Weights of a small image captioner: 8.8 epochs.
Rows from block 3 of the text decoder of a small image captioner, named by matrix and row number. Rows with one number belong to one neuron. Each number is 128 + 32 x the weight over its row's rms, rounded and kept within 0 to 255. All counts start at 0. Numbers have three digits each.
After each neuron's rows are labels from the 100 texts, of 14976, where the neuron reaches its highest value: "fires on" is the input token at the peak. Only what is clearly more common there than usual is listed. The data: rendered roads seen from a driver's seat, with toy cars, trees and houses.
# fc1: MLP up (decoder.blocks.3.mlp.fc1.weight, 512x128), inputs 0-63
# fc2: MLP down (decoder.blocks.3.mlp.fc2.weight, 128x512, transposed), outputs 0-63

fc1.478:087112116143119134160122110130150168080130112137103143110167109109127168181121127154138092202110158142161127083064162131063179114172139122184129060111143096114142150105144111099132076155098233
fc2.478:153098139131143123101146212115083124123152132114140105130088116172079126135154088102095142100109094118121134198192086137154146148137085148073096188164148163128123126162108143152136113102152113
fires on: ","; "dog"; "and"; "white"

fc1.464:146082090145127205154150156144150058141074139121143104160112122097224101101195130108170190098141111125163109110140144143180090127080145139088121085134097130159132130111121152171132132128145085
fc2.464:125147161116193074087123123124214174158188123092141184071120158110061159149097153158140123167114132085084156180127141188114151133217126109165127159096114109114117121149168109099101182100146117
fires on: "<end>"; "house"

fc1.343:094225121172170130097137115142102095133077076131108088123179158128099104156166081075176134132101171158100142139156211192154157111147179187132119139122068115147113163142144158139114132133089104
fc2.343:163054119098109142169139197146176154092104172128110192131099088075171128091092132198081138160140079046196129128088075097105120108129096070133125116136151094145152118111113113154143150144170152
fires on: "left"

fc1.152:131111069139137162071158065102099160165129179119110229089105132111123114121044126113098135130133149113084045138108138112132087159087132193130128114180137156129139105089172193111125103102097137
fc2.152:062137132131095135122182088136177103145119129077094135169169134112122097118115081132181117170080163092142164103146122173108120093151176094100102080139193088114121132105084063122131144098149162
fires on: ","; "lamp"

fc1.474:190120130119085116066119145135134156118166130103123141159119093131088154123128095072119101058147126103124142070132073106146073127125111107122116135099135172103149136102159105057155162146158127
fc2.474:056144132152147142129096093118102101136084133104119076132122173168147127136120171173158127134098136115132125178085197138110140173108113196133070135140132143139099137132110164138063056119113097
fires on: "a"; "with"

fc1.507:166157132081135104101160123103102167061131125129128142126104118161063126119164123119161064145149167111108105142112132155206169159153103128146130122120186149142107144075142082077133151071124121
fc2.507:096088112167117172150084128168126146129079127135156117121156110141180131130069142151106118149125093121211165090067146081063166128070143094112124117105128108135120122110102160142154091131144146
fires on: "barrel"; "grey"; "left"

fc1.356:088153085159121200124081096184176148098081156065125121147181099146106177024142147143144168139135103156139139131146111143101134139160154102089097158121133119116149143108121192142142124104140190
fc2.356:109109149103194142082162103098205119169087112162175142083059111108165103163135140124083206115153146178129080086058137155133113132082113150116106125088143160197113133151110108135090161120122098
fires on: "teal"; "red"

fc1.505:098134086132135162179101127087144058102109085119130132132117115125184075077172179171145139117141089122133149127091179173157115122095139129120148107121066108144151142107101174154117087181164149
fc2.505:141103122111154083096144101176163179203142172132149135106136149072083188156120057119116157173150152125088105155199116113112119130171124087126131141129136127086125102122164075128175217117095127
fires on: "<end>"; "purple"; "car"

fc1.469:116112148100117190078068046154176175141102122114121141114159077125140177125071109109112129077156157114086135096143147165130137113198112170157097127100118127120152133140137150088115114118107121
fc2.469:073126118136131122164147130138061086126121142101156157162052167121147154096199182130172147097071086159121112160082134139135090142123120083108165157146063130156110167098074128142087082149149137
fires on: ","

fc1.472:089135126135148073133139126132110135111161093172067155166088051109095183107142167160084136129139089137129192110089118119105158119126153081136070117120134159189100158165127143169130095164091081
fc2.472:131155119167092138150134137092136151153135083183182093103140171129099064172125077116165124102117137150123087141161150101108103184140099209119115083188137099125174114171117131090176164101143180
fires on: "teal"; "white"

fc1.92:145091125104113061133101092173167108113111139102146137095140196139125117163094112156142137216133106077131244145198123130142097120124122107112138143156139140127106101156129176127120125202118140
fc2.92:122133168151156154160181166124035109175117095179089135143109060139130124067151137074117177069150123192145099138077095147136151135162101093123126070122117125114137121162130106140137131123127092
fires on: "car"; "truck"; "lamp"

fc1.24:143163129108145205127121097073123134039127112160131127108142144174095058182142080074186104166147080121170116105079178191151145134128120129168108095134110143117092114136149105095128095122103150
fc2.24:109072133143116078131159204202147127164081126088114134136160090116182149132086166137067117094083170182119140159118095073110142104094137108086108155066149123109156130085100120141124169139182127
fires on: "left"

fc1.104:134171093159133175150155087077120150142109149177128113185105063098125137110120110104116105115162086157158161148068106109103188095159084131165072101117113157203167063081229152114087145130129173
fc2.104:128131143100070087100134107110148159103161146078121093075103158155094136109197115132169089130107135176126110145143111172122114093105253168082149172078090148098099162113138101165160083126114105
fires on: ","; "purple"; "dog"

fc1.142:187162121165094088134183133179108182112127123067141130105124154142134166142137127180109171179109178074134122109108116124103138105145143152144126094119150093131117137146104179173129068103066121
fc2.142:131079140104200163115127116074090095116111104192115114175116082127089109131137117083137145129074067123108131145115140169146151133100086162084155144181123155142122128148125096107108171152201155
fires on: "<end>"; "and"; ","; "left"

fc1.435:099133086135139175089145124178102144086139145162115088153129135122147135131127089127169132174193146122148131152129118110091110127057143179169131104123127137174064165149120148125155128056110153
fc2.435:160143137153125148145102182079134153161090059187110131134131083139148105127121061162137167127066160119151130126136143182207112133102153144069154151134080086111224093134115143158119117165113073
fires on: "teal"; "green"

fc1.52:161097170098118140130180100126177068162080073116107162123120105108096095146162084168149144098166152101142112174123102083152215160109120129119086066133155159136201113076146116097182130121114120
fc2.52:092090096192130091125095168148075207105187152120152082134118122108159173146124168049149060114125126183127135111088158135132054082141122118153111166131127120131119128168131180160094071116093152
fires on: "<end>"

fc1.188:142096129133080129143162125116190145153115164104095150135108114143138137093131173149149118124146107159144127041118129166154128107115127119210129104138102149168148039092164114081130108124171113
fc2.188:139166119094143145094112096116150116091167141121158131139078146188081121212141092084144132099102155153082139210127170087069114149139152149069108155125124161096093163153113154131118159153112164
fires on: "bends"

fc1.437:113176092151108114091151139162124128170079075109125112120158099089115128156178063064173117081138186096071144081125138148129119141164134194143095181108103151116152116142187107140137146142098110
fc2.437:145069161132142147147111135112186095082130170130133157152052150192105159116059132159116128162038113087125116156137118088121142117081125142117112124143149123163146193142059126120103095160152154
fires on: "left"

fc1.354:173103135101116139113146122175158114142098170117112121132116093074045102158108096082126133118172110125148136086169059161151137099156063123142083111145137186145085087146226088132147181147134131
fc2.354:114105141152119119132107115110157135090155136093145105113094199212133152147132173098143120115062114145102121158041151087084141182108171149120105156089118124143122188158069138087093052138150107
fires on: "bends"; ","

fc1.489:056146065098155134152134149147107072114047103133133107153189144157132115133178167097185145112113131138107153122112163147162090144198204158125126113150094116137163135065136137117125127169116156
fc2.489:172120177147129139095151172094173189140180158154090188119124113063142125118109067168069132147143145013134116126149077132100162137101067075124133126132146125136107130162145133156123139122136139
fires on: "car"; "pine"

fc1.185:115157086139091122087083127109098124066128150046159118194105198182059098127125150135125154134142142128056142187134127149136129142132161124107082175098105133097103070127125130115140089131138170
fc2.185:153153160128116139095207099175126114215111107184085111102170091097156109174107124116080142145136122182190115065125095183115101058089099168136105077117112144098144131130099126115128170088063130
fires on: "left"; "barrel"; "car"; "truck"

fc1.415:084126096140129103105145125124128113132143084109175146110135086119196172106171096127149123113084215093099144130167123136162065117107145116100169153141131149075128188091132160170161152103128089
fc2.415:190103166102198141151120100135089106120069176146124077154121155100066100059081136151130179164178096113145151130090149116131170156155139175123131095161116080171125114160119130110080121129130132
fires on: "teal"; "red"; "pink"; "orange"

fc1.3:105114145129168048138184149121117132149135104216074151141160074128087193127120105071147115150101175165127079116138084101114146138157110143156134075129140168121175143103106062125108205096111140
fc2.3:151146117153133205112069180100134133075139161124165121103125179162143090159132118134108084133130083069107135134143126137138120132144143147096069201147134082132118144187163168121116033119096135
fires on: "bends"; "and"; "black"; "straight"

fc1.136:167084131121107135124120100105082174066151149113076118071163148103097093143091072125140062177133158123101131149112122196150153131076101142138122154130121077130061144153152084120140069126099167
fc2.136:104122132125152107204126119157082076184032100117139129196060093154167117103135188101146180142096110115187100126122156078113107127158153160081144103101111167093141092102089157110115178142152106
fires on: "left"

fc1.219:081134156139090145107140152162087138118130158130123135108122205175083154141111116118117140169134067185117167139137151103074127169109106100159117140154108127127015169090163119074168099163136151
fc2.219:126141121144146133137141093120049142138113094127131118147126073080164127135141124180125159085149172086134163133166123184172131109093135156124135090123133164109195079154088154157101107092105084
fires on: "a"

fc1.462:121150157106139132120137107106154129106076134142169134089129096151115101106110093210160154140132176090127016140109135096093175143119113117113140133109174205124173061144099081085135138046109080
fc2.462:153076129088079117171106127132083144102164121134101124161148070086179157149123169038106083096118136170099220095140104127135095108123160180142128127136156076149088170084150134118091118162177168
fires on: ","; "and"

fc1.446:105118083145118158132143131124077139108080104121115118089155151132167064146169108153159126201120173108098102089067144181121138114139167130121181190124108085113136078153156090135093113137114146
fc2.446:172107158102128077145126099190154129120101116100121135148177051118128128161103139064092125074138122133150129151149088095127107107081070170147116093112160177138129140077119140102107167135165141
fires on: "left"

fc1.126:151181153181138150099193178136148105175086096099156106153094130171123097080118072098140108084161121139196144121157192184121134137100121143123066096115087196195114109121100141148149109090125082
fc2.126:095098105115135176088075096086133168085156166121075121084140125120090158186076152206111142152094121170082156154110077135095130113116155114159164142143140090123150143145128114123133118180131156
fires on: "<end>"

fc1.486:149128118157171109150151149132111158132116165083186163131193123126153166195178156166158168136096175120132109123082130115162100157142146160142109081119157098117146097131087144121094087110101111
fc2.486:097159129107092160135132171100095112146163121174081136134090106135127094078160072085131192119166064144153183112131168193085147051193081082113116143146090165130103124152166094160139195136114153
fires on: "teal"; "truck"; "straight"

fc1.108:151148136160054113085113155150092096108153068071178148122075129130142137097136134129125199086135103111082165165179169091149123115087103105096114147131108112121103163074151191140172094146181156
fc2.108:137102126113200162154166050144119131150059161181119077130163115080143127125105158136137152185151140107166112081088147150141120096120136198124120078137094147127153085201097126122112203092092119
fires on: "barrel"; "lamp"

fc1.154:172163098098159146105108112114134151052127115123104183203081061101094101126144137131156187072140081158135106086104178166105188100148111159162096128110135153122101061074187148107101137128152231
fc2.154:126123151128063098132138115157215154153151150133159087083149168102125168127147103112146059186169105097155156115140088065110129114133161092064088130121093160125145153134087138137144117092118117
fires on: ","; "and"

fc1.372:089125139104114129128133088104107164148120074220054093083142157151118106075118110106167073194142091181089143132109135165132169149104119138152130138149084113160106133115156064107141100129119165
fc2.372:151106084160150130174126138175105098112094172051169175170117120115162118201113149128103115108077179112169101159184100082107091126092163149106143121098146117093143099107103172100141148121123126
fires on: "left"

fc1.151:153153143170118125154120089112087156134095124068098138125159082088189128107089165098089140119126145117122093118162121077174124127095173105159115064113151125074146085120155152138137154141178107
fc2.151:128149078122103116158089174085126103121134124062138162102087154117165120138161115095132113114080148145107138149084117185139102127180079141122104132156152126107108140178144107124116119073158137
fires on: "teal"; "truck"; "pink"

fc1.439:156132084039100164114098130132127134061120166065116160129145131114119099142149155157123119063145077112117148080069133121131147123176105117148096164136144120104123163080179120066142173175129177
fc2.439:075141163177117069127145051120134166188134109164100073161091166159148148138157107106138147178130188081195116118162162076138146138066123126107100084084109188114145102139098146162129061100115107
fires on: "car"; "barrel"; "with"; "dog"

fc1.180:133172133132112090124165081117136115146130145120115121117118143123124111130139065111163124134127216095122119023136115181191065131115129151132166207152098172112135072129151150112134144107073085
fc2.180:143087146140134150134084125165104113100085130120124150122151128155113141105082172139109097085133097156135189224111116075097178136138112113138114072112134098130126144091105130104079108103183128
fires on: "car"; "barrel"; "left"; "dog"

fc1.119:135134123157120150120161128142111144126098160043126137138124112124110116188139185127153164111151190139112077106106111120130144114133148152137110078107140092116147082143165198124112141141109095
fc2.119:093105140127115108119128147111131124121198125166095160146101150188153144132182072134154126139091056103150177143116185160131082120135064105118121167136119186131105151139088105132102141166146150
fires on: "teal"; ","

fc1.74:090133107122121129163160123131102023155119088089146136072118128185183133110127148142190116110185176141114128103101165159171067190102168143108136163131084078144112156098090126098180071157108161
fc2.74:177139125169152168092108082122094171183075139185095146185170117089101195180120075130090140189093139130097140150164127109103166097166112139121173075156140145099113051137159114120141185143106134
fires on: "green"; "yellow"; "white"